config = dict(
    model='CTC image transcriber',
    dataset='seven-segment displays showing three digits',
    train_examples=97500,
    image_size=32,
    crop_scale_min=1,
    horizontal_flip=False,
    tokenizer='word',
    vocab_size=1115,
    arch='convnext',
    isotropic=True,
    norm='layernorm',
    hidden_act='quick_gelu',
    mlp_ratio=4,
    layer_scale_init=0.01,
    inner_norm=False,
    patch_size=[4, 4],
    conv_stem=False,
    layers=14,
    width=384,
    kernel_size=5,
    init='trunc_normal_002',
    residual_init='none',
    optimizer='soap',
    beta2=0.95,
    learning_rate=0.0024,
    beta1=0.9,
    shampoo_beta=0.95,
    eps=1e-08,
    precondition_frequency=10,
    max_precond_dim=1024,
    one_sided=False,
    adamw_lr_other_params=0.0028,
    max_steps=10300,
    batch_size=64,
    epochs=6.8,
    lr_schedule='cosine',
    final_lr_fraction=0,
    warmup_steps=200,
    weight_decay=0.1,
    adamw_weight_decay_other_params=0.01,
)
Rows from block 4, named by matrix and row number. Rows with one number belong to one neuron. Each number is 500 + 50 x the weight over its row's rms, rounded and kept within 0 to 999. All counts start at 0. Numbers have three digits each.
# fc1: MLP up (model.blocks.4.mlp.fc1.weight, 1536x384), inputs 288-383
# fc2: MLP down (model.blocks.4.mlp.fc2.weight, 384x1536, transposed), outputs 288-383
fc1.1412:520493537601477483494504614501437361454547621516508506583579515515429524478463514494550527475523420469600577539480436522540427534512437473512527503613548447504517534460465494484484402550529474535476537474457559549463441507420566472471408499486534394500441532477504541450552483499576497412
fc2.1412:508529501510569464486533555518476451510457492516542444492497461535492410448555474571539475486571442470542557533524399536349504457571597562500525515471426482475511431490423506443507504475470394561437578586609366520602607472534579468461537522469498510473492452505510457503521484555537545379
fc1.1413:465482581468472498535519622462561509457460593516501469492492505521459580575434544463527473548382440474567515565562524571537492399571404507547441479531637510570459545506437479521560455474517507515582405528547530382538499549486580487403554482497483427455545470430503462466504492464496506490
fc2.1413:487537495446479514448497498534522581500454452540478534429502497489500466536550473569510500589570424457479439448450472456576531389461469529487472597509241520531499556422464480478481495514540458478503618527554536512516520575485470413444494506488376467484494518550499498491489498501508569532
fc1.1414:487416434438445444501528566524524559545560472471434408566537475508532516588512496451520545534518521533461573400491472504499494333363608505554497513523452461549506525506584431463471483469478472534409488516422416528488475493540411511409532480451420481478572468489497514445425521501506501472
fc2.1414:474560528474536548488523499545492471500549513480509530496542512463511588398459484449485479443550484582438442432525476485492532527472550511474461506461520522512484524528501507514485527532442586488494422452387496489552574479491552462501493426495890569535495518503495520554499453463516484587
fc1.1415:467431547447460490566509475504618456414479496495521498448508577521555541423503547500513463508408446448528488499523516517514524487468428491433574547438435546546515542439430543471585504443503538524584516551542459434521533548549536471483563544467454490578517469422578502577475521568501523470
fc2.1415:487538506451490495478454485533488547504450427508474492459481515542522607467458495560519483538598387444497384433475492507558524532402539496514520550487409505495489477533471509513510503474487525481513651503494595497562465583482560344432526509477422470492516469486543535484478512473511540476
fc1.1416:541458559514480506498463580574514481518539494489494464441484560526521523457508502486530417532482521428545499501412527512530539487496405585511546515610651480527529521494514529541552480591479461553508466530430522423485487538507563437496547493477479429464476481484453577484516494441474528515
fc2.1416:515542539492503532475504504586544535476450375524481497451547513530522501482509503541505492585518490508549474524482495479566503473628688483526525570562338488475462512507499476488511510476478521487463681559567537506459535536484411442506497498523495429478519518493477552502489506465490485461
fc1.1417:467494514438507474512574471502619408384533472475523537470496578533484535521512506519533488475420414444498461524520473507536472432594469479474467577384469523584496610445479517480463562398466465524540522512549450514537464505504482485540563479458498481518481543534533465578485475458479485468
fc2.1417:450479536472450491516512491459485506499512481501524529462489511504471530508549551547490503439592391524520347530541509492537494516508494473502523497497427500510495444537515524502483468394434554614535452423601564524446498451494534245514510500478495456530519491490472494500511506505452549414
fc1.1418:521492465486560483597530494518567328492483487484511468568485463524435528508520495521501539620455530457593517436449473526449477416522472515534477469425516545485543528465538453503491534495482458515497513535404427577566527566523485503551591423528548589503493470514488459563472513529467449485
fc2.1418:501452460479482515508501428432432548553434438476554532496476472507509506550543457424475546508655496581412459654532467436408604508456631532455595427493489518495469515463512445512463499573461485547524417499465445511650425493489541517499495527495373564453512521494525513499511561551493561528
fc1.1419:565466481643549450495515521464499374503477592544545466524539541446477504502488422466431526483524310473493479479544478547443525561539535537438519495490631532485509374519462530512429506444554600508538509386536626530438429500474554503532490481485448436523508411506521522513507531476518490388
fc2.1419:498530513544425455483547526643402452549540535492501537368493507502535436568515526453497483571424363524410526488420465555481445405549531534516478495452479447517481448503508510473477460463475533497504515575417434453480436511486452513609470542470557615486497512522497489521486548503558534488
fc1.1420:487488471510412442533465490517476474590565483491462481438557499519560527512523520577533571549400458405491476459452494509448477482472515524511495485498360559473505501555479457478437552523514540538514504596438464500517513548513541527488583523494708506466462464518467551465506459507460431471
fc2.1420:486519490540522477508508481573406467498528513517481529546631485481514595539511497420495487503504472419509534560500522505424487529488423684494571498430524555527483568479469497518520475478531486442497505478387576469581457533472593474420502495526430500524454517479489429530488555452490496465
fc1.1421:513518517617468511576597457505536449328563502494523592491507562558560477487474514474596505397410393494560492519522522543534529505531473491455508548505492563602476490459440502476476507525469440478522541594545494566557451508483490510502458489551507351526440511426625563554432533508469481355
fc2.1421:491565525502403524469492527497367517520466495503513521550462528503506454498578509514470476441536371522562314530518532473521515481509519423524580531520448531480502450500519514497501480384443509622491490460522507546413510480466536288497481497477558413506450501500509488525508531506493534450
fc1.1422:454483564491540462538630485538509375384584454540512531547523506524513466417514489575548537466453451479490451477542501497500490526465418456502527577575580498474515548428471492487543552417483391509608494544474408500485527599486590453492566480457412580507421435517431467636509527461532535450
fc2.1422:486447494466460521494524498458523494511464494513513506525473525485570568522397526509493490435520612527459492631470490539486465541466542444478548465504417532572446406528486455542421507502414551493485496485543422534555474530493481548488525503472371478490481522489498555474565481550532487519
fc1.1423:451448468494533473445484510437508425475488544521447503554528454451482573526490331466533559477422463547478500531509496552520511401434423424452547508471555519543456497525556478477484471537558472457421438600488543491521533491520527505534567488510466428481458522517522532486507522465444485486
fc2.1423:492442460490477480503505497536552453464477519528506492442558488532516460521555556519506502471441430485505526521557446498531430693456542483518493530469453499448517418467489492507527511535459480540497489507340468491469507499513613501566485491519495429516444505502486516470506487517498466477
fc1.1424:493493496563453467585465547460475583596471488563500465483544534471518476595457584522530519574427560556503517481441527508538533547497400520495486528477518548504487487499495467535548544583408461506450442455495468466429542502498493457445531512456464448419472517528542441572507524429556494407
fc2.1424:543516526496520524499511521434563516492554543542500527401413492485471508463511466493499495410584471520465536484529578511620559442473464505510442467514504502498490513558528491496474471381539466464469434533537555494435303511490630511458487513498479499486532485527477548491510474505452462506
fc1.1425:506537550446584506428382548455489458406561526456553531585452483553443490455517538567523541489527517447471475496507514518528467462522571504497486526484505540430518490538460486523473457477607464533534416471506434591524490480459453521512470496548635630516500499514442529535499413462564508564
fc2.1425:512530573512609482527489480509472493474558450539543467565566488549509424430569534612489499501594564523485571431512468513413472454535595490491475507468413508440505541471486489531543476456420484494546501549585459472459531469512507507574510524507573446518549500498525486500477507434460487561
fc1.1426:506486466518506547488491324531415552485462402426466526518488537463402542491438455587563431525511467541580523546414400514453374394657428478465487472526465497556465516458536541437431524491484535473492471525505528554523518528507515479481551497533516530468470372489557460429515407470443531515
fc2.1426:550658499498589422467469527569467518476457425508523520534486486521495526400552497513595467501561427459415492502519466473458542535482503498504533511475468482412507493485477531598486437449442489464528556445425543470575489608532554507449542491497554531495537527553497503446453467454581468544
fc1.1427:523448537587385460444524462446524486565500492485531460471430603580536507543516364453409520480372493484507410466517501497420456472527543578496426499468462542494511547446516532427487547410457508443475592571496478424446514496507474495382527422480462577504404535535577451550535551448512499528
fc2.1427:497537508533528458518456499427483402461591579526499469438625553477476491631449529530501531464564470435443535478539481546555505587589521484488539497479355514405468468489500530554455491513522541492499436513473501502517562502476571528478575503490598567484506470450510485429559435452571484561
fc1.1428:522489449502465460508402488476478584560472524467521477601463442464446481515445484542406559531476581462477518448489468544441562495484579513527564527504496490509504508574552429433464532522570562563563497536542447517539465502536491554437547462520428553487387535504623446536451516514468439411
fc2.1428:492621511525537503481563458448534489552499506495481416574488537459479528587508472376496488573505432555500453489528465527501461541497514515501533465447361538454533552499502487465491556533438432572506503516379500520545454575477506453500454484463576513484477551474512511509515467434510498648
fc1.1429:560481438547513495445464566367536576531519463529468471490501498523505477428540454469493515462504420535483501457568502481480522589464469444500530448483508557558540526476501542501488565521547516513458531515499520541441484565581411521539463543459436490469580427467348564482534459510541478467
fc2.1429:520464457514432495448509501533514615494581501526501526409582454469510442547579536516476535529452406450586516607557556536541456543482529541470489384433413477563560524497540467455513428437532519472530552522472485501453479459503475449512539477502483651514473445450442473495507542535504513585
fc1.1430:538510534461547522570363575491499444487505517490459484498473510476560482552574437521437461494625544425602593448397447464578490420491440506590460537467505520465454492485511494507574502515526491499542462438510521514453467569508562506452455413546542575475489486485541595481545438446493513457
fc2.1430:496548479525549501506510483410497521526479380537486539501503543513489582508469507445463463508446476464572456594500388446408493414433589516498466369505394541466521532450507488525510567476482340555529533518470482512531427588454586437538504469512519482490488545474494445481486485444469498661
fc1.1431:513514501545557508543439535471458444563605559479484438442435535500474404495498560580434530542481503438477472525473520586536526513574458430581458422491615541428588462419476446509557524427512464526524537403426469573501474471454493523538443506500530505560464525483469543511519488527525522486
fc2.1431:513624505465468464531513527596460467585538483497478536480496468502465510520466520427463473534422481417410467576505471554543524425383414462475480453483495488499500498461452531482469495402571541413433532532536482467557493439485404420509491453450611588537467458545461517446486560455564499566
fc1.1432:498466500516416508409501519462502527533423517481483441605471538542510498476580424511549454439427472500514456517480554453470461571297434591506509513492444499546509524464526474600462526470511494531526564426520611590512470482575527466536580542448520474590518471509412635450526447490501450395
fc2.1432:513554480468482494480516507529550545525461497507442509411465446521532434545636537579502503537431505409569421568582488457551428612491448571494466445497455486531510555491519474426506486510539464503517650472480526503449413472519461433524524473506451455502468514498532490456527440552444517650
fc1.1433:486513485491492496491551442429461564449596619452474488493518548506466479574553531466513502527609501489475476495497518508461472434588484493510448537518583478465533553516469482524484540454484538473539456469384523515502459506453583508468499518500557543525562496515638450635539470547465513448
fc2.1433:476560503537464494483452478599478486476529410512500502490473478492524507507368470438532546539506544526419591495559478517480557513593500505496588480494468548506502501532464492506472404474450521452510485563347494459582382616520489569446499495550541517491450514511524479497496562463599512533
fc1.1434:453416483577465501512565495522543487463573569441467477428488549509496507514520481462468573535456583452503524466522512515409473478451574430539491532483472495508452522475408516485502462571428466493465497689537436409590398548527467491560534505462503471518434535494562447528521473536479476475
fc2.1434:481607509528531444486421538526521505472602503500477480520479485507486577493583456442524546538581438505535430475528480461481474563480589424500496517466396496459485488478499514550510467494480425559479533461483540488429588543448566379470515471478559520536561495500490520467546519479463517483
fc1.1435:542479420610576491565443446428494550453420480592559482513446565521550486574616544483552520546448472504494518505475510469532505428557429376503470509496523534518518484491494394552570524582526478540442518529457559519522530503489610516438521481504557504531511524551522458573526428458461461385
fc2.1435:485519472460452519532489449530513506611514485584497543476454522476475486509534478433490483405522433452454602550521553519579472409437517412492425460484522474519478501496540497568453530416490480504482571567479533488500423502460541521486498513523489556432556516479521498506509528583519484526
fc1.1436:485528486619498455592415462499487482454564524497464481498520612555475474454462579491511523410438320531499505471502430507558464548499455525563485433578576433511505486433492546491439453568554450516467516523585488531496492480475469467470574452583570405518463528506538567444528508555528509385
fc2.1436:533531444557532479474463532471419480497407522513503499574610539488514476554547478412497490484549425504439464519486489440514509487496442549485601485525549476530528469498476482524461573487459437584499470504472345485459586532504526524455472464435508442503555475526469430588493509485500514450
fc1.1437:482469492435480504578554450490493479481453463527481478525464490497472447570516505503460504411542530488458473434483538556430528491580456533549375482550479494470458472534540450525485459449481482492543531555529458464463550502455562452507479457465477484468493428497507536633507498530515499491
fc2.1437:545461581522483489450472539433492463491567482521493515474556485512545486435521536352522539513586504457452497530488489545442527530529444494536624564473596549512470492533517505550470488495506521456489475479448506471502346467504544619426541491496431459475459467519515469507515509528526525426
fc1.1438:518433448560570489546451554416555584512438453577509447498467562486624518598493417462498539474478541492466489494483564477531586454469436524506531488573537578567454481460537447526527519595498548516459403587467533541545549486492544496491553492439598553460451511588567468536517573458523478425
fc2.1438:454517493515394520548485434623545463519516514538468521518445486456504498528570411444467474408522425415492580542525579495502489471491426523499487446508622485576511492500534509572497497452508398460481514531556529490517428498448481521445470540537417460492544500473541488520540521546504451520
fc1.1439:477488530507479471494468442518496483423535590476541472552510506489501485472590476522520469523545484517531547522398505574562386331626497498516462463511460462499524503455490476460500500504514484525610481471431530471482520468459524514485507581573626623494459520499595542481494446511429470485
fc2.1439:472493478491473491452483518566442483514474462515477498472474525519532528495399495357514503542484464500481582530510563491462598512594603425476543445516413505483526401541472481522490461427438465521520460474372421494511363646468485405469502530515510460505465495504530467464492533481581564534
fc1.1440:468515481498492449502501465490464415458564502532454518573418497495438486541499602520521549571535508487491482456456525482507424479619512490536488516490590459480526464527422501505490563516495572493535477441411538550474477512547524497522480440464604501542557503530579540641489482532490518390
fc2.1440:498532534454439499527563476592399520523565472501486497422460507467497489594475503401532536581495484512497560541573474485485558508523537464472550415497583502491536504496474463490503406530474567523480367547403478459560495502514458539482505494488571492462507518482481457508511620489541527519
fc1.1441:514467471557503484521517419505552508546490434516408481480481560473489504515501479552492586467424516337488457552477450454470507500499518501507497463577460604447497541509492489452552541542487539477546528637431508439508457557507475563408539526528674531527451463514454461458508602468506530451
fc2.1441:489533449532471463488489480584467550473507495480494518583614472490500503436489462421523480478590499426464509490488602441408515557510400630487558533451618509496528586474476514481527521578522501465474472491482544467541500503504635479478440479500533579480460509465488475499508500479500473436
fc1.1442:478516454542449500510526513491474597518490549479500524534477477552470492460567447496521525474507476530532466366480638480491538553445485452484557573488446456558534490474522430526494494357490511507533558438494558553452498534454466503545423554478523478569495530453513530481443471509487550527
fc2.1442:504582478510432501455508521586540558507530531486473540457488473499515522463568469503510519516388425417539407494562495476543455552555534565480511434440506484499509477524551484489512521537497506505478616543523440486431430454508443369569538532501498517485421477483508443492521481548390511623
fc1.1443:483466502530588447440566490383551576481510491513538504542566518517467510499537420525423536563459532478434443471491409544488529358449418388474529542540565503512463529527493455443490502439517549525517510526477488509455460493524499508441549543452538415396504521472603466507554509459467503536
fc2.1443:528486508483522492480473388632502544579426525527525503490481524479424521472542498536505494410526438448395534436487461481547463640589522420482385549506594457547466462443436452530468508446501549487486437565487462476536567518516519531473478548491563461444478488540420500473502511558520481464
fc1.1444:470534429593547507532452484567538384506540594521527552526520510470473529521447355502476479540532385485497531455546527547372524516575555578516494490568567515455478415488487540486425537432559580481554518414532596489501407472481450472513470519483342474492442456490538526476545497531500497441
fc2.1444:486507488529423507512587495591416385521513487489478505438506498443503450535504511466495445477509410482479552516504489550469413407554385529506538513416494497527507444546508488444466505413486468525556481597424456495399476437500441462595462469473464615477537514525490497554530544452552533542
fc1.1445:518491461523533495504404590513460441556534525537543483566414518502517573415532544557447445404564387523503533484460469516555494550568478512486503544498490503513459545531473429549427465608577536491440506475620505444528562569484573423507504462517516524515547482529416597467555415431478465382
fc2.1445:489485467483562573479538509515496550501445386550551450509539513523521508583629482420487471416548490548546484486543445505521506422424483538530542463520497501485572530450495487548508502462513467501480544649514445503492375520499644555517498475504500507514563509514475476483463488472444499548
fc1.1446:467495480511557450452449437450473441551566547493551496544398456523524514565535460583478537466493500487486487451621480536495467393448467629468437537488462514451527477524495534511434554452435493481478506596496510362462479500543522524506577501423448493474421509521521457536491483425441477511
fc2.1446:508509491505512452505476493423429502483501469502509469498633516458446504577516507475533495431537464403430445476490532517431537537545439569436562566479482530541448420525479522507478441466524407491464382433534604478499511402500494562423574460459580561480392505474528462484533504513545530556
fc1.1447:534530476708549519500491495538476439393564494381509467537417543514545467555477530447598490523521420548535505454436461503534506478530503509483448452557455531481459450444460453494524417484593518505472430578478519397498507582507576501490524524452543397491505494493520559427434458475420474403
fc2.1447:470501507469488517456492521578377585442475566452520568511518545519579386515469560478463534475536544487464512491512518487448494510524573509555607485472493523505497457519492463424524466493481423593502458543447401480475529491505475478448519471530492499518527512479509451537541528468525508496
fc1.1448:437548438658514514576493379454428541543510511486437558396525478509394547510526486465498463534523422496521531555451465507416542469576426490528492436565541498530537421494543531501506541492511522476560540489453529535546460504543441514437544576482630489510482428512622366482526437509455551384
fc2.1448:463634498479552495512519547477489478450478381506505567466544484480542528441537447503500489569536450484419581574459544504620577545556426552485491544482491498463479481482457486566487454508503506434503517469328576497504540585508562444494509457506562575557502504464449509455498502459584496569
fc1.1449:411485515560568497466505434460496468494476441389461506554528502437354507505543428528558474547526425573464493468466485508422434507531434509502498489553551512448498333408458547449474603467496568489553571395511601593557497505480518554449512484491426450498549463485466491555520461500511475443
fc2.1449:551578562542507509483538469588462540499504486482508481501504493472572502480545514491512474520460392504405472469555369531582508591446470589472463511477433480439449489491479488545473490555487579394504492590462529485467522429519442522564460500486504527471500522497493543470466487443457533544
fc1.1450:499506454468594465488402519451487473399453484544508465570534571572420522528551526443546502551479548528604506411501387525585497492556459555591549504425541587476508660441498496509500477482498535545530578454424454482465491449476464482593496407542440533545479446461499499592485541412496516408
fc2.1450:541431496433470451438527438519476586518516530451496534580630453534407412487544525416457561531659512550369453571529561509589493569464477503495500480540451478506494539507467519509488542491476522520507506365565449519467439484486493451411528577474516595559536532468476471495473503563496443477
fc1.1451:474455570401455483512560528494566468443387547486474474525543558490495565521518546477501501480435436457533537567487496503535525488478371524497496514506520519559501539337436479449536433566493498531590528553579476477506555568484545437513561505488452434481529496450626480507492529519510545543
fc2.1451:496530489456492495496521510500498551503476413531455513433535531486538529471521491557476493535521373447516385433417485469572535435462531542483511542473341500514496489467474509506461506473474538500520624527523599496527482604482537349477520501495442468464475520473528507492489543455555562467
fc1.1452:535454433529532466503425513437452464451498469555478421475547417584486502519499527539513399507457421433486505537449464541553496475564434385481481582550566451516537474431541488514602510574579489512510542488563465555531550534514558598576516442496503557557517467540451530507489552498457519370
fc2.1452:502528485513513511494528501557495480508445426526558536457559536479533483515474513501479486413480365458481555533525405465507531431470537479470559477472473459536547546538510496558470533379460449521543497574451451472499298576509544522476471448501486478522502488496542522506495545518524468624
fc1.1453:502514493603546482499514434523506422443422465429579474510498479422424494345514440518553426549588411514508523624479534496399425474581495455512538504517512495482552443481457559492461529457507591475549527470630595539500456474470544531450491506502438514530523430498551484532485397473443488523
fc2.1453:516599576521530450475508499659431475549472497456457480461522482517543497421521489442480457608465354431425491498513440551552523477365471531530500484447375487437495550521468516560443432493441477466522547516380501485486500576519461500544476507492551538538436537530497534462446467460581580524
fc1.1454:566505478768529501524487500434507432491458568544513508559520539463431493479513458474525464486542237512458500460533427547466531536564536445480509464538642474484472415492472525509475526435492589532543553387569658550498390497510489515559514477450463440528546479480536522536509503493516460348
fc2.1454:490550526532464472482551512566438464526528533500493467477473507498547456547538535440499467554469337539399522488461431542538440495484505527488496461440481478471475489476486500511469451438460496466511513547438420493467489515500457487536484518490529601477450507504517506487482526500586549536
fc1.1455:577480501527514502539431489486489501418606474563422442473430547512583522532448530486477555573451421514412577526557445480480515506502445428458451565499541481442503507504511457573473496445447414528473516545436548505479569459531584488497435514509501534477490466523490490654518483494443477503
fc2.1455:491515430492466503548473489561527475499516491499491511490349522455520508540463514417495486437403471572524506551506510483589521464456479521532488479466609473475509548512522535535488546504511325516514545504489490517477355522485484534534461467522556492496557496511530480473494527556457458557
fc1.1456:486413397486539441507496534496569361484529593496485523517433464550589531508529503566506497486592491455449561447366520526511474490545429475512491488490494520468487527530502421528495441578481496470440432406568550443453501566516517463482503460528447542408478525524458595465454487405430486409
fc2.1456:442524507495549518494538494450488528510495452546530464432417520495486555535510517412466505502560510571564583564500500510533480435402427496488453410503436568476499480514503479527485488465491391474503597587524508497454394571507598497499539486541533486480551511480515482530443505398493425557
fc1.1457:562535519552440513475493521485491517341586540575479407502493503479561528574412519491478537497533566451483546530465490488493470510472474479557499550548535468460452501476484476532507514500489470530550473438439547437462639484504541503500510440466479584494505442533517558660560516472492480487
fc2.1457:478558450498463547519519480526542431480478487511473515537406491465492518554488483431521515466482472527501545513523499493626507464472483557537464486488677505500456551510501474493507540455531306513485457552492489503454374564508435565536514517531545529531493503508502524437502506552490448569
fc1.1458:511514516430547445463695461465505428429619462519487510518453512532515513497447429540567557526517472500458481490561469509519461441499383482467548537534518566480491640454465535499499538415497371502535519471517393524559570627482438492483533571424477554513449489529520446614448514483494503455
fc2.1458:516457495516519488516504464452432561386510518491507488474521452533522496538308556559468509458525676462455495584464398461413499513585570474510455462477473519526370443503465520563509546452488501540545475531539468490616424562491414596521537539498371511459493466477523530544525511489520485503
fc1.1459:515511443745455516555504461480504457474513557543454562593490562516402519480447487481541518535536350499562455488557403527423476509518488423559531437502543519531454435555526501471396452582547560478443502549427583569593472587531488525493512505535500325488485520498569524408519430501481559312
fc2.1459:467518522545452532448528531445446536463461478495435518521551465520540348628654473420529506542523450614441392512510437469311507582457557515538609486537499570493507482453491494464508482500461321530448534414505454517444567463520540452456512502463474579494500466508520547500503551549566532520
fc1.1460:579508527530514399481466538501526538444541463468485432526505552516566565519457475490462549470526488428493648549457500549545547568496413534496450565584497522464458479493498487549487635480485372489485466475441553498469600491533472485500446500548485511423448469517560540585546489467511490514
fc2.1460:472575452519496526541489461503588444511532572520464542534395510504549546537499471430479494464327522553543386539462482501572475427446526500497464474441609569518498583546493503445495560588506299533451491501532448499464443506514456559565515518510541441526494536490527514443503496589546476515
fc1.1461:559477540494583465449492568528434421549543518485456489554456580502495487463463345538466530584415458499417442510578485528570512437389510489466462489582478465551469513502537507470477565672418436471510487555494436359508543538520546526447562488569566472515513505505430504507534570405509482548
fc2.1461:489476441502556485489491492490619520456588469503531532610563534503543493582542561568472485489589470522632400411546528489458462508524507479477525541501561536504488514482522469530491499422476431442470467516612646480483470474526503595563523490527524437483517505470463515542529533485434520422
fc1.1462:573481465623549459463537512505514392522499566543529480526508574466472534485479399453475510495547329491495488474556440554441499551534519535451478508466592538487517416530471520485447525430547596528537512381538606530481421492490546563516465486478452398502505420486509543543503549478527485408
fc2.1462:510502530544405475463529549652394449528577489498502513387499485501534438590522534464496476544423352541412540512416456575493453397542520528520462525451471457521482449471506502467488473405456521518507489566417451467485432484482469543606477522475553635472493512499491492502481538485562534467
fc1.1463:452492479461610503437591438538523528425561542599504495467445533583500522446459425488481483488485501411535492460513440503421490561586516465483542495508490541513495418527444511562497510469437383590438514532481493408534532462443582550556507463507396607522505498535452519597491455493521497479
fc2.1463:511480535505512516528495512413472461525560503531547469505504514500507481478337485523518509426468602552523544488513458512499531502557474580488504481490577507468539459537495511477514516385559505451546486521493544506533424481522488535393507496484402429518558463474551528511470452578529473477
fc1.1464:487518539388534475524335391466519467483487453374462514534568535433537530533459458537492547449547496510474530547472498482430532560526464547474418543532503411492425595425464431524548443588580509535510495512591446458505453466539340496442512556509474411504453515481489481612558572526508503473
fc2.1464:500495557541477498532505527477582502460457473482526494498539521496513483375488475519549495509465460488508493455440491487420534387465542513506466476585469424478490502551489512474485621492510531577478477558535451505521518524486483399484496533540558513481515487453524457491479510468500480544
fc1.1465:486482528470519483535603472510582474384571482552531580489459536545466516530484429492496490490462520468500486513540539527493462409558449470470467584426436531544521588369487551515473544420501434486525600505568442489544482494524518517535520484460528507533495518494491473619520488539498478502
fc2.1465:439489490461473503472514491461452483503497487514507535482525511476468569504596563543529501486577409533523361510548514512563495507485507481526498478545434490522486467517529520521477490432452552601510459461595509505453540492516538261481476542491491455526503491509457498515487462499468547418
fc1.1466:523527493651545476482560521542478449364518529422511512467405541530683558562456557431504563473475433515562518519527489484441476462461458444522526448535439476493504481484442536559592535517547504488529456477523577406525586560564576530533490508483460361447523525560566641582535481502509436434
fc2.1466:521515518421347544491497455491496497519492616497485514500445514477477434475528553422472543522482501540459375468452526557468541449529462470496578488553569489451490463499461509456565562559466360552491455435449447487514506507448457488518513471541465411525470551520458468519502520538516559500
fc1.1467:479549487598525501541425551501527472454557455492527527497439584470491518384506544452413509443560422530554504516482471554489472631545516445512529562494514442498459498523490499566492511694569508501500522593542448515589504567498477517501512481451551383556545520658456548462534464510484493411
fc2.1467:529505444474500588506502495471550553491485479565512518452508502496549517524671488405474530440494569541578518507602434522429582453429500448517630513495483498467537448546460515528495524408474477522509507541511429545449368543445551532483451493450496557536541492506469513462498526521445540503
fc1.1468:433497460589570489449529494612486309479486483484528489527487554484438488541455407458500500560543474560524538428528538529397503491467527562517471448482586573499550447521502513489404504569582646500510581407436473490553593449509552556514465482515423451495558422535510501504505548512478499488
fc2.1468:576506504532411468511542539662434473510581527459502520416446473477568388534486561472448502468432443507431585506555501571398469419566473477514542521422458438531524500524551531520471456440433555508538431508404490465443476410475440486616464469475573600441517476504472517503519541466517527520
fc1.1469:543441583614533490417516456530458439512462529412598483544467539422491508446489506483550491460533479608528509493451522499528549456514511531452458513580436510496490612418475434517440412521610507450552486524516546507461499510481518579468504573514491415538525498579500470504517431503460491435
fc2.1469:457462488445471505522516533524439567531433525429509529490470510509529438527438502585479461407465541479467547441526332489426469441670536570495413406502474489550496454417526431460479494510495485576513480602456478439465551487468502465482484507533509502496535514499480503502515434492463511450
fc1.1470:467464579416465490503535510505557458409437536459483499530497582510504593487520522496537508499447416449552535560509511494548517481508356508474525502463506530556509531370465482466583479517461511540607496537570474482501529500503535491553565507484459440514517502438598448512515545533477511548
fc2.1470:480561485478480492492499517513481559506457398533470518432521522491523524476524515560501484541535352444494399466419502483557515440420520586505519560476302507521498504498473501496495521481501524489519586549534576499562517596489520341480509519466424472468515513476530492493473562497552557459
fc1.1471:474499512471552484484575419496525515471444501501449441589516559555540488485485478481466569501386474550538508551506400481487532455501448498514551422543499509530432523483451477454584547602468541488506497476589437530512455532502449572478555583548543471484427516470572471461453576479420450597
fc2.1471:530546565474474494490472560447437521453527502493501444500595487546570407490534450567520563508604472428493481420548562495489529553575549540512484597445446490540461416463511482533481560506434475528505487580564470537535480594473465506465526483574411479483551500471503467474494516532516521501
fc1.1472:453476509449545459460516475476497537524464519642506521450499493488431484502450566523484433497466530466481521316421500500490535597394453492526528494503531443448527382432507487510460553446424577493501448515553529522496459508513435486516471474466643445511474510486404571508467502617477475493
fc2.1472:503566465529410487496499495567496505541589484492493526502531482504498514525595482572522493481434509468470427481619470487441506360467388624494509475462522518501488531443516498490510499428522503506514563472392605479479488426497532416540519479518502434549439482484510463534484472550511503662
fc1.1473:462486545497466440535563488462518444407537456505513534507519557566572515539491496482471563498423516441502504452519495489562544492530389477438441515421487550513521614474449529518479529448435430509498514532546420522567503467494441494579509503535499442536445531486546567606516486463484491408
fc2.1473:452500539461420489487519475509459513458494596499491517494495485524466544445533575538483494466547386536541347520512519502558478518525524470521466453552473513549494457516516557538471530400452570566551506411603524527461584458514557260519499461470526435532521506510495468485474469506453497415
fc1.1474:475550449541577499463578412528518490505489501513513503604488525592468499419559476518516518593411504521503519484481457546569507510451451528544517480397610535471491525480467477514565474445426520489607502494372478544501463509555478517465597461572513491545519455505433498435472470488513455470
fc2.1474:461482464480472490564501511387484553483471539467527501485485507542496484493550534413446504477610520559438550487537469490530490613453520452490427467500587505470441496482531478565516472618546587553432540406515512509580589466489567532538513472495509416538516512507495499514465515561464481454
fc1.1475:449497495507498493516408549538485549527527438381461486540534417425571479576384468586428518425544523505465510496371435483515479428401557579506514467459431586540521554556481418509504550510516469564492507546436550433438526521449489431451555521579438493474486556557539599565512501424484554562
fc2.1475:503580524486542467495510474386596470447435563533499537489455559552544513507409461399512504453477558614458286532509419503566495402486581470501506491481580520527523524465542508478500565489443380497473449435447447514413457499498531403518478476474519503495550516551538522527559471497492524547
fc1.1476:517419506534558463470546594547513495585633588514471489532440575539469549500493444503417457552466453453469435541543475549520589474447533521481472500502461476560502475511508524522465476561435439463489488481591458414504548524519529459492519496542524401560433484537435504553575572409547473506
fc2.1476:490479465478514507467485517478606562484609452481525524590526514517489495526564555557496543465562482516563468428558496507523515521537492436475509625502578545503504524524524485522476487392447390448499485440605599507484415458541440584429493489499426459504511512483439534502527495441402499408
fc1.1477:492560487650575508434477436647455305463445515425561532469490493489501574513478473484546471541487471604573502453429526484528427487518477526526435483584509558508531462507566475502397413578595625549484501535539446505551645517491479505427471470439462408526519502564518460517524473480485451415
fc2.1477:481538479463492476493496502618388545476441623483509564508476502467534400521424550597467498433470644524532561424529511534433523475568509452533578504522529491516548383487495493474484438467510528595512489484447506471418506460499543502519509501468509561518533454513494517528526549439514481540